Weights of a small contrastive image-text model.
Training: soap at rate 0.003, 7800 steps, batches of 128.
Rows from block 5 of the image encoder of a small contrastive image-text model, named by matrix and row number. Rows with one number belong to one channel. Each number is 50 + 10 x the weight over its row's rms, rounded and kept within 0 to 99. All counts start at 0. After the name is the row's rms in percent of the matrix's.
After each channel's rows are labels from the 100 images, of 14976, where the channel reaches its highest value: "top examples" is what is common among them. Only what is clearly more common there than usual is listed. The data: single toy objects rendered from many sides on busy backdrops. In brackets: how many of the 100.
# convs1: first pointwise conv (encoder.blocks.5.convs.1.weight, 144x144x1x1), inputs 72-143
# convs3: second pointwise conv (encoder.blocks.5.convs.3.weight, 144x144x1x1, transposed), outputs 72-143

convs1.50 115:52 59 56 38 54 45 40 60 59 45 46 56 62 46 59 57 18 37 41 50 59 39 54 50 37 50 40 48 34 45 50 52 42 43 33 52 51 58 58 60 42 60 40 55 52 62 63 53 58 46 61 45 57 35 43 65 40 48 48 36 67 40 31 29 55 44 67 62 53 70 48 54
convs3.50 086:57 47 51 55 61 32 38 60 52 42 72 62 41 61 34 48 62 42 36 44 49 63 62 62 42 42 31 53 69 45 60 45 71 48 48 40 50 69 57 61 48 48 25 46 49 49 48 50 53 50 53 44 48 54 49 54 61 49 56 42 60 28 60 65 54 37 62 51 43 52 51 47
top examples: house (27)

convs1.59 116:47 47 56 55 41 48 47 62 57 45 49 42 43 65 51 61 69 66 42 34 42 57 61 59 65 51 56 48 38 50 42 58 44 55 51 58 48 57 31 50 41 56 99 76 54 68 45 64 50 60 51 51 52 39 54 62 39 57 55 45 60 24 49 41 53 36 63 61 58 45 50 50
convs3.59 111:51 65 41 49 61 51 56 31 57 67 53 56 34 48 28 45 65 57 58 70 50 75 59 33 41 55 83 48 55 49 62 45 54 44 37 55 34 40 27 38 42 50 61 60 43 41 50 44 38 36 63 42 31 55 46 53 39 46 56 45 43 68 33 48 58 57 40 47 71 54 63 56
top examples: hammer (29)

convs1.130 097:36 55 65 49 49 57 33 47 68 65 41 38 49 49 67 51 51 58 34 39 67 50 36 51 56 48 50 30 59 33 64 70 41 36 40 48 54 48 54 57 32 58 58 60 43 55 51 46 47 50 53 51 51 49 49 59 53 47 46 49 63 59 65 40 53 68 59 49 54 43 50 52
convs3.130 091:54 42 62 50 59 51 42 45 50 42 62 60 55 62 60 58 59 63 52 52 45 54 37 54 38 38 33 64 46 54 56 52 51 49 52 46 49 83 65 50 59 62 66 58 56 50 53 19 63 64 40 47 68 50 41 48 53 56 54 65 57 43 42 44 53 59 67 75 45 49 38 52
top examples: striped (51); candle (29); dotted (26)

convs1.40 096:46 52 61 36 58 56 44 67 58 43 59 43 41 34 31 54 37 56 42 39 54 64 70 42 49 57 40 58 54 59 47 46 52 52 50 46 51 56 51 49 38 43 54 45 58 39 37 62 47 51 48 49 47 38 59 49 70 48 44 51 53 49 26 58 47 49 47 39 49 55 49 53
convs3.40 096:28 38 59 46 48 47 63 42 50 52 59 45 42 50 59 53 68 47 60 42 48 44 44 47 58 41 41 56 89 28 63 50 43 52 54 68 41 58 44 59 39 58 48 54 39 44 61 50 47 41 70 51 43 44 32 69 60 56 53 48 49 74 56 42 49 53 51 53 57 24 63 46
top examples: from above (61)

convs1.8 096:42 38 39 50 52 38 34 74 51 59 54 42 72 49 33 49 50 56 51 53 56 48 54 51 59 41 28 47 51 47 71 43 60 45 69 41 56 56 49 34 45 36 65 58 50 54 60 56 52 64 54 56 52 44 45 57 51 56 52 49 27 53 36 47 54 61 53 27 45 38 52 45
convs3.8 102:53 21 43 47 26 53 48 54 46 59 47 45 60 52 33 47 37 42 53 45 53 51 60 48 50 49 38 53 68 35 64 59 49 48 43 62 48 53 48 57 29 53 63 54 48 57 58 50 45 50 82 45 62 54 61 53 43 47 48 73 75 49 55 54 65 61 50 62 50 70 60 54
top examples: black (39); hammer (30)

convs1.107 099:50 45 36 56 49 48 33 56 40 52 44 44 58 41 44 29 57 53 34 70 59 50 56 50 42 48 57 46 52 61 72 45 63 56 34 07 49 60 40 49 43 34 42 48 45 43 38 49 58 51 62 58 26 47 31 52 62 51 65 51 61 29 51 38 46 51 50 40 51 62 53 29
convs3.107 105:46 43 52 44 42 42 59 27 51 70 59 51 37 47 44 51 68 40 37 71 53 50 69 67 64 49 55 38 34 55 67 69 58 46 59 74 37 56 47 41 47 51 63 41 58 53 55 43 65 69 39 47 36 59 42 43 55 47 48 41 51 45 46 52 49 54 51 42 43 37 75 56
top examples: metallic (73)

convs1.45 108:39 49 44 40 60 47 41 39 46 54 60 57 53 75 60 55 46 44 27 62 56 46 33 64 49 31 44 38 49 53 40 34 45 43 57 41 45 52 54 47 54 60 58 55 60 35 49 55 51 60 39 34 59 31 70 49 54 58 53 44 42 43 72 62 53 37 44 41 61 64 49 54
convs3.45 100:62 42 50 39 74 56 43 43 48 55 44 46 48 51 67 57 59 50 43 77 63 40 44 61 69 44 52 54 41 47 53 56 42 54 58 52 52 55 47 67 55 44 65 33 53 71 47 51 42 64 34 47 58 51 28 34 47 61 51 49 67 44 22 55 38 72 56 37 49 39 49 60
top examples: striped (26)

convs1.83 099:41 75 44 37 58 25 63 55 57 59 52 37 47 55 67 61 44 39 47 37 44 51 53 47 57 65 47 47 58 49 58 51 63 52 45 49 48 46 59 65 49 73 39 48 59 59 40 35 44 52 37 50 63 40 47 59 62 42 52 54 59 39 49 39 59 30 35 47 64 36 46 52
convs3.83 100:53 60 50 43 53 45 46 25 55 45 74 60 44 56 47 54 28 55 28 58 49 55 65 38 44 52 40 52 38 51 65 45 64 48 58 31 59 61 54 42 72 54 50 44 30 58 40 56 52 56 44 52 49 48 53 49 46 50 53 40 41 50 56 42 41 27 59 53 40 34 52 55
top examples: checkered (48); dotted (25)

convs1.105 117:34 47 58 73 44 45 47 51 42 74 39 50 30 52 41 56 48 46 62 51 32 49 35 46 49 75 67 43 54 39 40 51 50 48 58 65 47 41 74 49 51 55 31 54 50 53 43 36 70 52 56 57 66 42 47 59 49 43 49 52 48 48 52 42 49 31 54 63 50 47 56 59
convs3.105 112:50 44 59 43 37 40 65 52 47 64 52 45 47 44 48 52 44 73 66 42 49 61 41 60 55 58 69 59 42 23 58 50 68 45 56 48 50 52 59 42 65 35 63 65 45 59 51 43 44 44 45 67 59 44 44 69 47 52 39 40 46 57 45 42 59 34 65 47 68 44 47 25
top examples: dotted (76)

convs1.79 085:39 53 55 57 46 47 44 57 59 58 62 70 59 41 60 46 38 56 76 40 60 42 68 49 47 58 39 46 63 46 68 55 64 54 48 53 45 59 49 35 56 46 58 46 39 45 42 69 43 45 52 37 32 25 39 58 61 45 51 62 48 56 61 40 52 44 51 48 56 69 58 48
convs3.79 094:48 40 53 25 61 40 40 48 56 45 56 61 41 60 33 63 54 43 45 53 49 54 54 56 47 53 50 53 50 49 43 52 67 56 40 44 63 60 56 54 58 51 60 53 51 42 50 56 46 48 32 33 40 41 69 47 49 57 43 42 55 60 41 29 53 52 59 55 48 57 62 42
top examples: striped (30)

convs1.119 099:60 36 44 58 46 38 58 59 38 53 72 53 37 35 37 71 76 63 45 44 54 46 61 62 46 46 57 40 50 49 40 56 47 61 28 70 50 51 52 55 64 56 54 49 56 52 34 48 64 39 37 63 59 40 53 52 37 53 57 61 57 47 57 54 44 37 36 45 26 55 56 35
convs3.119 104:64 53 50 37 52 79 52 58 49 65 61 50 48 33 42 49 48 61 56 56 51 41 62 37 44 40 58 41 64 62 55 40 58 51 64 60 47 47 52 54 35 48 37 59 54 48 48 54 55 55 62 50 72 43 69 57 55 49 47 39 49 46 67 46 33 56 42 48 59 46 36 59
top examples: rocket (25)

convs1.71 094:19 45 42 57 60 39 38 65 62 64 48 54 40 58 48 78 51 54 43 48 60 49 51 33 50 49 45 47 60 29 41 60 55 45 51 44 58 24 43 55 49 42 40 46 44 73 36 69 59 63 47 50 51 41 45 38 51 49 60 49 51 60 42 38 50 59 50 46 47 46 47 45
convs3.71 107:60 64 68 42 55 33 50 38 52 62 48 51 44 44 51 70 58 36 48 49 50 59 39 39 48 56 46 45 45 29 66 57 51 47 42 44 43 42 44 57 56 48 47 74 49 45 49 45 59 49 54 41 40 33 48 31 33 70 52 68 43 51 43 47 44 27 66 43 58 63 37 51
top examples: level (60)

convs1.4 123:37 79 60 37 47 67 46 59 39 51 51 44 53 53 54 40 35 54 58 37 39 69 38 81 48 47 45 51 47 52 39 49 56 38 58 41 53 53 53 37 57 57 37 53 58 39 46 45 46 48 59 45 58 40 44 45 64 61 24 48 67 42 46 58 43 69 38 58 57 52 49 57
convs3.4 109:43 53 44 43 51 51 46 68 56 38 35 63 45 59 45 50 77 37 52 59 49 56 62 37 35 52 44 45 52 62 55 52 57 53 32 33 58 63 45 23 62 52 62 56 59 41 51 65 51 49 42 70 50 57 50 43 41 46 44 54 52 55 17 55 38 68 56 37 59 46 31 43
top examples: ladder (32)

convs1.51 093:53 53 43 46 54 63 43 40 43 42 43 50 48 40 75 61 52 51 42 36 52 48 56 57 57 58 62 48 61 38 49 53 47 72 33 53 46 54 52 49 55 61 46 55 43 66 46 41 54 68 48 60 46 41 57 47 57 55 52 53 61 30 50 52 54 54 50 39 52 58 48 50
convs3.51 101:47 49 55 39 58 35 56 50 50 53 44 51 54 66 48 50 57 52 51 42 47 45 52 53 57 61 29 37 64 46 51 66 66 54 49 54 49 47 35 50 30 46 37 65 46 57 54 48 37 73 45 42 53 52 53 66 35 44 44 50 59 39 67 48 53 61 66 31 49 57 60 28
top examples: duck (29)

convs1.110 096:37 54 39 52 48 41 39 57 38 41 37 45 38 79 38 43 43 48 53 54 52 45 46 50 36 57 46 54 43 47 25 44 44 35 42 43 45 52 56 46 53 57 64 43 34 46 41 29 46 61 34 44 60 47 44 39 42 35 53 49 44 38 49 56 65 51 64 43 61 56 56 41
convs3.110 099:43 54 61 47 56 57 64 50 48 28 44 23 40 40 57 61 50 77 65 30 46 47 44 51 53 49 34 40 44 53 52 50 76 36 43 57 73 48 44 56 71 54 30 60 49 58 52 45 46 47 68 50 37 61 45 50 64 37 47 55 44 40 51 39 61 42 47 53 57 36 56 52
top examples: metallic (62)

convs1.127 093:43 57 43 37 40 50 43 41 46 50 58 70 47 49 34 54 46 42 55 47 66 32 48 53 40 43 68 66 51 57 49 66 34 56 62 50 40 48 46 60 53 53 38 46 53 53 37 54 46 43 37 50 60 50 52 63 67 50 44 60 45 67 38 41 59 42 47 36 52 44 48 56
convs3.127 106:47 48 48 49 56 49 51 56 46 54 42 69 55 32 40 45 50 50 61 49 49 33 57 59 59 52 46 55 69 68 54 41 66 48 60 51 53 75 26 52 53 68 58 40 57 34 53 43 45 52 56 55 31 37 35 39 49 54 49 53 48 69 47 41 52 37 37 55 54 39 36 31
top examples: from above (63)

convs1.43 094:70 62 36 23 43 50 42 54 68 78 55 43 34 63 45 38 41 52 43 67 54 55 43 47 34 46 52 52 47 59 58 51 29 49 32 47 51 64 53 52 43 45 39 61 63 48 48 54 63 48 46 53 45 48 53 50 65 45 51 42 51 55 37 46 52 35 43 64 72 56 52 39
convs3.43 101:60 56 63 32 35 44 33 15 48 29 61 46 59 40 40 53 39 48 49 40 55 65 44 59 23 48 48 50 60 47 49 53 41 50 41 50 56 48 61 42 58 44 47 48 62 52 50 53 48 48 57 44 49 58 70 56 43 53 56 37 46 53 51 62 46 51 60 56 43 74 58 46
top examples: ladder (34)

convs1.85 121:36 79 55 67 53 27 55 50 39 47 58 22 62 50 53 53 83 42 52 48 45 55 37 37 54 56 56 63 57 59 46 58 48 41 34 54 51 37 57 60 55 44 32 45 40 44 50 58 58 49 42 58 43 49 58 30 49 54 39 47 55 50 43 41 36 43 36 44 48 55 48 54
convs3.85 106:46 52 50 58 43 45 46 57 48 53 52 44 73 57 35 74 81 62 35 54 58 50 51 21 54 45 18 45 51 47 54 57 50 54 34 53 53 40 43 62 57 48 67 55 49 63 53 46 54 59 54 51 64 42 57 42 33 67 53 51 43 52 40 54 53 21 25 50 44 54 59 56
top examples: checkered (75)

convs1.100 095:55 75 45 54 46 54 71 54 54 41 61 29 48 57 64 57 63 58 52 43 20 29 53 58 60 45 55 66 75 55 48 46 49 46 35 57 51 39 40 55 49 55 51 32 39 47 54 43 44 57 23 66 51 42 66 61 67 53 46 39 47 41 47 58 46 53 49 47 57 50 42 46
convs3.100 104:28 37 45 56 51 44 46 59 52 64 47 53 49 26 55 59 50 60 55 33 38 42 32 64 56 49 33 68 51 37 52 53 46 66 46 48 46 48 55 49 34 45 47 58 41 48 46 28 37 32 40 67 63 32 50 52 53 49 30 42 36 44 52 45 53 41 74 29 53 44 66 59
top examples: checkered (59)

convs1.124 096:76 65 47 59 40 42 52 43 39 43 68 68 64 53 36 55 55 49 48 44 52 39 31 51 53 52 48 36 50 67 38 40 47 55 43 59 46 54 43 37 48 50 47 52 52 43 43 52 36 42 59 29 65 57 59 53 66 65 55 39 49 38 43 44 55 52 45 60 53 49 40 60
convs3.124 122:34 38 50 37 51 31 51 48 49 49 33 54 65 50 46 45 46 33 67 65 50 48 37 57 35 37 37 59 51 28 42 48 51 49 61 49 62 29 23 58 44 58 72 48 37 57 50 51 50 60 65 26 42 53 45 62 52 57 50 68 41 55 30 49 51 60 37 49 55 66 65 50
top examples: rocket (45)

convs1.81 101:50 34 60 51 65 60 42 58 45 64 54 47 57 45 61 54 44 37 52 36 39 52 40 39 64 62 38 36 59 56 52 45 57 48 42 49 46 52 58 41 39 38 39 36 46 65 47 31 50 43 45 55 51 37 60 57 41 56 44 53 43 52 51 39 52 57 58 52 46 20 46 68
convs3.81 094:42 55 67 54 55 49 52 36 47 53 32 46 55 19 32 58 52 66 45 43 53 37 44 52 37 39 55 48 37 51 51 53 57 43 60 53 57 39 51 51 62 49 33 53 46 51 53 42 47 52 21 52 45 55 24 58 43 53 47 48 33 52 38 48 33 42 39 48 44 49 43 56
top examples: metallic (70)

convs1.34 104:34 42 54 45 66 34 40 67 30 53 60 57 42 35 34 45 58 59 51 45 57 43 45 66 49 58 50 65 63 45 50 31 42 57 54 58 51 52 37 37 45 40 60 57 50 31 43 41 37 53 61 53 45 45 58 50 58 73 37 38 69 65 50 55 58 47 42 49 37 48 52 43
convs3.34 097:61 42 53 53 62 53 45 51 58 49 58 73 55 59 53 50 63 57 65 42 47 50 54 11 53 49 36 43 37 45 59 32 49 50 56 62 48 34 61 31 64 67 42 32 49 64 67 50 60 44 40 58 59 58 39 40 49 49 43 49 42 46 44 40 54 52 76 38 56 65 64 48
top examples: black (29)

convs1.18 110:50 29 47 50 66 34 49 54 42 49 51 46 56 48 44 63 56 40 54 57 54 58 65 57 56 70 59 61 58 49 49 40 49 57 47 48 56 53 56 63 40 44 46 38 50 38 46 38 67 57 42 46 38 49 43 43 46 59 61 69 52 49 56 49 78 19 68 34 43 42 46 71
convs3.18 108:38 31 48 54 61 61 44 57 52 63 31 64 52 56 49 44 47 63 62 37 48 54 47 44 40 58 55 45 40 57 58 45 44 48 43 46 45 35 44 52 30 44 39 52 49 34 42 16 47 35 53 55 57 57 41 54 48 57 48 47 40 53 69 51 49 26 48 39 39 47 45 50
top examples: dotted (76)

convs1.138 106:48 49 61 66 33 71 36 53 46 55 56 35 45 50 48 36 70 41 28 65 39 44 43 48 47 48 73 54 52 52 59 54 45 51 73 32 48 49 45 32 45 68 55 57 36 51 43 60 37 50 46 68 52 72 57 36 58 52 41 60 49 53 54 59 42 47 65 53 69 65 51 30
convs3.138 110:49 43 54 54 50 21 43 56 52 49 30 53 60 54 39 56 55 45 57 27 67 55 34 69 52 47 49 57 65 50 49 65 55 48 62 68 33 47 60 61 54 57 52 49 46 60 46 48 56 50 50 40 31 52 39 39 49 63 44 58 55 37 36 57 48 40 72 41 30 37 21 48
top examples: sofa (25)

convs1.31 087:47 48 55 47 53 52 72 53 47 42 61 46 49 61 62 60 55 41 72 55 56 51 66 53 48 38 40 62 61 51 45 31 51 57 64 32 44 50 30 34 49 50 47 35 47 48 62 42 33 56 60 48 42 45 19 52 55 49 57 53 50 66 38 51 51 50 43 57 40 45 42 34
convs3.31 110:47 56 51 50 53 49 55 41 46 44 52 55 54 52 51 30 64 40 43 50 38 47 47 56 49 54 60 42 57 52 38 65 60 50 40 47 26 63 43 38 42 48 40 48 75 51 58 35 48 38 53 21 36 46 32 43 59 41 42 44 35 34 63 42 39 55 51 47 60 25 51 54
top examples: black (36)

convs1.108 112:48 54 43 42 62 45 49 52 60 43 44 40 56 48 58 47 46 40 52 43 54 34 41 53 55 57 48 62 57 68 41 50 49 40 51 44 63 53 38 61 52 53 50 50 43 65 91 46 39 41 51 54 47 51 56 31 46 34 38 58 51 48 43 27 58 51 54 47 51 57 49 45
convs3.108 109:49 56 47 58 60 44 52 32 56 47 31 30 52 47 57 51 47 69 69 50 58 40 32 49 56 46 56 60 47 57 50 30 54 52 60 40 45 27 53 41 49 44 49 57 63 50 56 48 42 40 57 47 39 55 61 26 67 46 53 55 53 39 62 52 57 42 56 43 32 62 52 57
top examples: checkered (48); bottle (27)

convs1.56 130:62 67 58 48 47 65 57 51 57 51 47 68 49 48 45 50 30 69 42 45 65 49 48 52 52 67 54 54 58 49 43 48 48 41 32 54 51 49 53 48 50 43 62 51 54 52 49 40 33 49 54 51 47 49 64 43 59 51 31 34 41 54 52 47 24 81 22 52 51 51 47 63
convs3.56 094:38 64 48 65 59 39 43 35 46 64 60 70 67 60 58 53 59 46 51 45 48 62 39 63 50 45 49 44 63 48 51 63 51 48 49 42 46 42 58 36 73 55 57 53 48 48 49 36 59 40 61 64 43 48 50 65 29 58 52 53 38 58 55 50 51 12 43 58 49 50 45 44
top examples: dotted (93)

convs1.133 103:71 55 30 59 61 35 51 36 29 54 54 51 37 59 42 60 52 43 48 48 65 66 32 58 59 52 57 65 56 62 31 53 64 51 65 36 47 65 62 54 51 34 33 47 64 43 42 47 46 52 48 42 34 38 76 50 59 48 49 47 45 45 49 48 59 45 56 51 44 58 50 64
convs3.133 099:45 56 62 38 53 64 50 34 50 44 35 38 39 55 46 49 48 52 56 39 51 56 55 51 51 52 57 47 54 46 59 63 69 55 53 51 45 61 54 24 45 47 61 64 59 38 65 53 38 37 61 66 47 66 35 37 57 39 44 56 58 19 64 48 44 48 50 51 51 66 67 57
top examples: from below (65)

convs1.47 086:46 63 45 49 68 51 44 51 35 36 51 53 61 63 35 65 40 55 35 43 54 65 66 58 56 43 38 34 48 59 64 42 56 62 59 58 49 43 41 39 55 40 58 62 46 52 66 79 46 32 38 37 47 58 52 62 37 33 48 40 67 31 45 55 50 60 48 42 54 50 59 48
convs3.47 090:51 50 39 59 58 68 70 54 39 52 42 59 60 40 57 33 45 53 49 50 56 68 55 50 39 45 44 50 44 46 44 43 49 48 61 70 52 49 38 52 61 61 53 44 41 47 40 45 27 48 70 55 50 39 46 45 40 56 46 56 46 51 42 32 38 57 47 69 45 95 59 55
top examples: from above (61)

convs1.111 109:37 35 42 46 53 63 46 56 60 57 52 45 35 33 24 63 64 42 58 39 51 38 45 43 51 49 47 42 60 58 60 52 39 65 38 45 51 56 77 53 53 50 49 69 46 44 52 54 46 52 45 62 57 28 56 79 56 44 53 52 41 73 58 76 45 50 35 52 67 39 52 52
convs3.111 112:43 65 55 41 48 53 57 53 39 41 50 46 54 44 60 41 24 50 47 32 55 56 39 59 53 54 44 59 75 56 55 46 61 53 25 44 32 52 52 38 69 59 39 52 60 35 53 43 42 40 57 60 49 60 35 58 55 51 60 57 70 63 50 51 65 46 40 54 61 23 40 60
top examples: from above (64)

convs1.10 092:50 54 41 52 39 41 46 51 49 61 44 54 44 46 52 59 49 64 49 36 48 53 64 64 49 45 58 59 58 44 58 50 48 57 51 58 50 32 50 44 45 44 59 53 49 51 43 57 42 41 39 49 50 60 62 43 52 54 51 59 45 51 44 40 65 54 45 65 52 38 50 70
convs3.10 095:50 39 56 46 59 61 54 49 48 44 77 56 66 50 57 52 63 64 56 32 49 22 52 42 52 45 45 34 26 59 59 39 39 49 38 53 51 55 74 61 47 53 50 60 57 41 49 48 25 52 41 45 47 39 62 43 58 38 45 55 58 41 43 48 47 53 60 51 42 66 43 43
top examples: metallic (60)

convs1.77 087:36 48 42 41 33 31 39 57 59 40 48 62 43 61 37 39 58 49 57 51 50 57 38 58 62 40 58 63 52 50 27 48 57 52 59 60 46 48 54 56 72 61 28 29 37 51 31 48 53 46 42 53 60 41 48 44 46 45 42 62 67 26 52 45 57 45 60 50 29 56 50 60
convs3.77 093:74 53 44 48 53 61 59 42 41 54 35 54 53 69 46 44 42 53 65 45 62 48 55 35 48 55 51 51 48 69 59 42 56 52 57 42 70 27 44 51 56 33 40 31 43 54 45 50 62 39 45 53 41 53 34 50 30 53 59 49 57 32 35 56 48 41 44 48 39 60 38 66
top examples: tree (27)

convs1.48 086:52 39 47 62 63 62 43 37 46 69 50 46 45 46 58 37 49 64 45 59 52 52 44 68 49 39 49 50 46 34 24 60 48 39 63 52 45 47 54 65 38 47 50 59 58 49 53 24 37 65 41 64 65 46 54 69 74 60 51 51 40 42 39 57 47 34 33 37 40 57 57 66
convs3.48 090:50 56 49 26 62 66 46 48 42 53 60 43 44 66 34 49 55 38 45 47 51 49 62 37 75 53 59 37 65 38 59 60 44 51 45 54 45 39 54 64 48 53 53 44 58 27 56 33 47 78 61 32 61 56 59 41 43 54 57 58 40 55 41 50 45 45 61 52 76 29 50 32
top examples: metallic (79)

convs1.117 111:54 43 61 58 64 54 38 57 45 50 52 31 63 51 53 49 64 52 45 58 45 50 48 45 50 51 37 51 52 53 55 51 59 46 52 45 66 43 53 63 60 61 62 54 47 47 30 33 36 40 48 50 45 45 62 43 48 60 53 51 59 35 56 56 65 03 76 58 28 48 50 50
convs3.117 108:57 45 48 47 55 36 70 48 57 54 55 56 66 49 65 58 34 57 44 30 58 57 42 47 49 47 32 45 45 50 62 40 53 48 69 61 52 54 36 81 51 46 33 52 45 58 49 29 45 49 50 49 46 52 52 51 46 60 51 35 54 48 49 54 56 18 63 60 66 51 40 54
top examples: dotted (60); car (25)

convs1.104 096:62 52 60 59 51 51 56 49 51 46 60 61 44 56 61 45 50 58 57 48 36 24 54 53 56 45 43 52 60 54 50 45 65 39 39 58 50 36 49 40 51 49 62 42 50 29 54 78 36 47 52 48 51 45 42 57 65 53 37 48 40 56 50 44 59 66 54 39 51 48 51 49
convs3.104 096:53 61 53 67 44 48 44 49 54 51 26 40 55 44 47 57 41 36 36 52 48 33 50 47 54 50 52 41 45 39 45 48 65 47 59 63 38 39 57 39 43 46 41 47 44 69 50 30 67 54 52 68 44 50 57 37 37 60 58 53 47 52 62 60 60 46 72 53 58 59 64 38
top examples: from above (73)

convs1.122 105:40 41 56 53 58 46 46 46 43 73 45 51 56 45 35 49 55 50 44 53 48 82 41 43 33 55 46 18 69 57 57 47 48 56 51 38 60 40 72 39 50 46 38 68 61 48 40 52 45 48 45 40 56 45 34 55 41 67 52 54 47 35 53 57 45 62 46 53 33 46 47 57
convs3.122 098:51 59 45 52 50 56 51 62 57 56 59 64 52 65 37 43 52 39 41 30 55 30 59 39 56 52 54 27 45 51 47 61 62 49 71 55 52 31 73 43 46 59 48 56 47 26 47 45 47 52 63 53 40 41 43 50 62 45 46 49 60 66 72 56 44 37 32 47 56 73 55 56
top examples: striped (62)

convs1.102 103:63 47 58 52 53 54 43 43 45 53 56 44 52 58 55 43 46 39 44 52 55 46 36 56 53 42 37 64 28 29 54 44 57 64 40 41 45 66 47 54 56 54 52 34 61 51 58 45 46 58 50 64 67 40 52 39 51 54 37 38 43 56 43 57 68 42 43 57 71 53 50 50
convs3.102 102:44 57 45 44 57 42 47 49 51 49 34 51 43 40 70 36 41 47 47 55 43 54 51 59 45 51 48 44 45 62 59 49 49 37 61 77 47 35 49 45 46 56 35 60 38 35 51 60 50 48 32 39 57 50 74 68 36 53 59 31 35 38 65 42 55 58 41 43 39 53 46 43
top examples: from above (67); tree (43)

convs1.9 125:50 35 69 56 41 70 58 46 47 85 52 68 40 40 42 52 45 59 55 51 63 83 61 48 43 30 41 39 53 51 46 51 43 50 32 51 44 56 63 41 49 54 59 52 45 51 38 54 54 34 55 45 51 56 46 41 42 44 43 64 54 42 42 45 51 52 44 53 62 42 50 46
convs3.9 102:42 31 51 33 65 44 53 61 48 43 44 31 35 64 64 44 39 32 42 44 48 31 52 63 58 51 64 41 46 44 43 63 69 56 61 46 60 50 51 61 54 49 40 45 49 47 55 48 43 40 45 68 66 45 46 53 68 58 54 42 49 56 61 58 42 28 51 43 46 54 60 58
top examples: checkered (54)

convs1.128 100:47 50 32 44 52 46 42 50 45 63 57 52 37 57 44 62 31 57 61 49 50 54 51 49 41 37 44 32 54 41 64 48 69 46 45 53 48 81 57 57 49 36 47 38 40 74 50 45 63 60 55 45 56 51 53 62 53 51 63 46 61 60 64 43 25 52 55 62 53 37 52 34
convs3.128 098:43 62 52 47 64 64 53 38 50 58 44 57 44 36 45 59 67 56 50 69 54 41 53 40 61 54 57 50 53 42 59 68 63 48 53 56 67 57 42 57 69 40 48 41 49 81 49 62 53 56 52 42 44 52 45 52 54 54 54 51 39 65 58 52 43 45 51 53 40 23 48 58
top examples: metallic (73); black (25)

convs1.26 109:41 46 48 62 57 31 57 50 62 55 46 47 58 44 53 53 82 49 44 41 52 72 59 54 58 59 56 57 45 53 32 35 43 67 43 49 44 52 38 52 41 22 61 43 42 45 47 42 55 49 31 65 56 62 51 55 54 41 64 57 46 53 63 51 51 38 81 44 43 44 54 58
convs3.26 093:60 43 52 46 38 46 41 36 50 32 44 53 56 64 38 40 66 37 55 54 49 50 46 55 53 59 33 42 40 44 46 50 38 52 57 38 54 37 50 62 58 58 62 50 61 44 55 49 37 40 60 61 37 57 66 54 40 45 51 58 46 64 47 53 48 08 53 41 37 49 72 38
top examples: dotted (59)

convs1.121 097:32 49 67 59 51 40 54 36 49 52 53 45 66 54 43 64 06 46 46 41 55 51 26 41 41 37 49 59 24 57 36 67 51 56 43 45 50 44 61 38 46 51 47 49 65 34 60 57 51 37 56 43 71 47 28 53 35 54 65 57 36 59 48 48 55 60 52 54 52 49 59 52
convs3.121 091:42 44 54 29 56 28 52 31 52 56 43 45 52 39 62 54 54 55 46 58 53 47 53 33 47 47 37 58 36 58 41 36 59 45 52 59 42 48 58 40 74 51 51 68 55 52 46 52 41 62 46 60 50 41 55 52 38 51 53 52 49 57 42 40 56 39 28 45 37 33 45 44
top examples: black (29)

convs1.39 110:63 54 34 44 55 39 48 38 38 73 44 56 46 55 44 57 42 36 57 30 63 41 54 51 44 49 58 34 23 50 65 52 44 45 68 51 50 47 36 48 52 60 44 68 48 50 35 44 61 53 25 62 48 45 52 61 48 62 46 42 44 24 44 59 57 56 54 45 52 41 54 52
convs3.39 124:52 64 60 45 50 52 50 28 39 50 45 51 44 41 69 64 54 60 31 60 48 41 43 53 43 46 75 36 42 40 50 60 35 46 55 86 58 37 62 26 34 41 51 47 52 51 54 47 56 54 34 45 50 39 59 40 54 47 48 55 62 48 42 42 49 73 38 51 47 37 46 30
top examples: from below (63)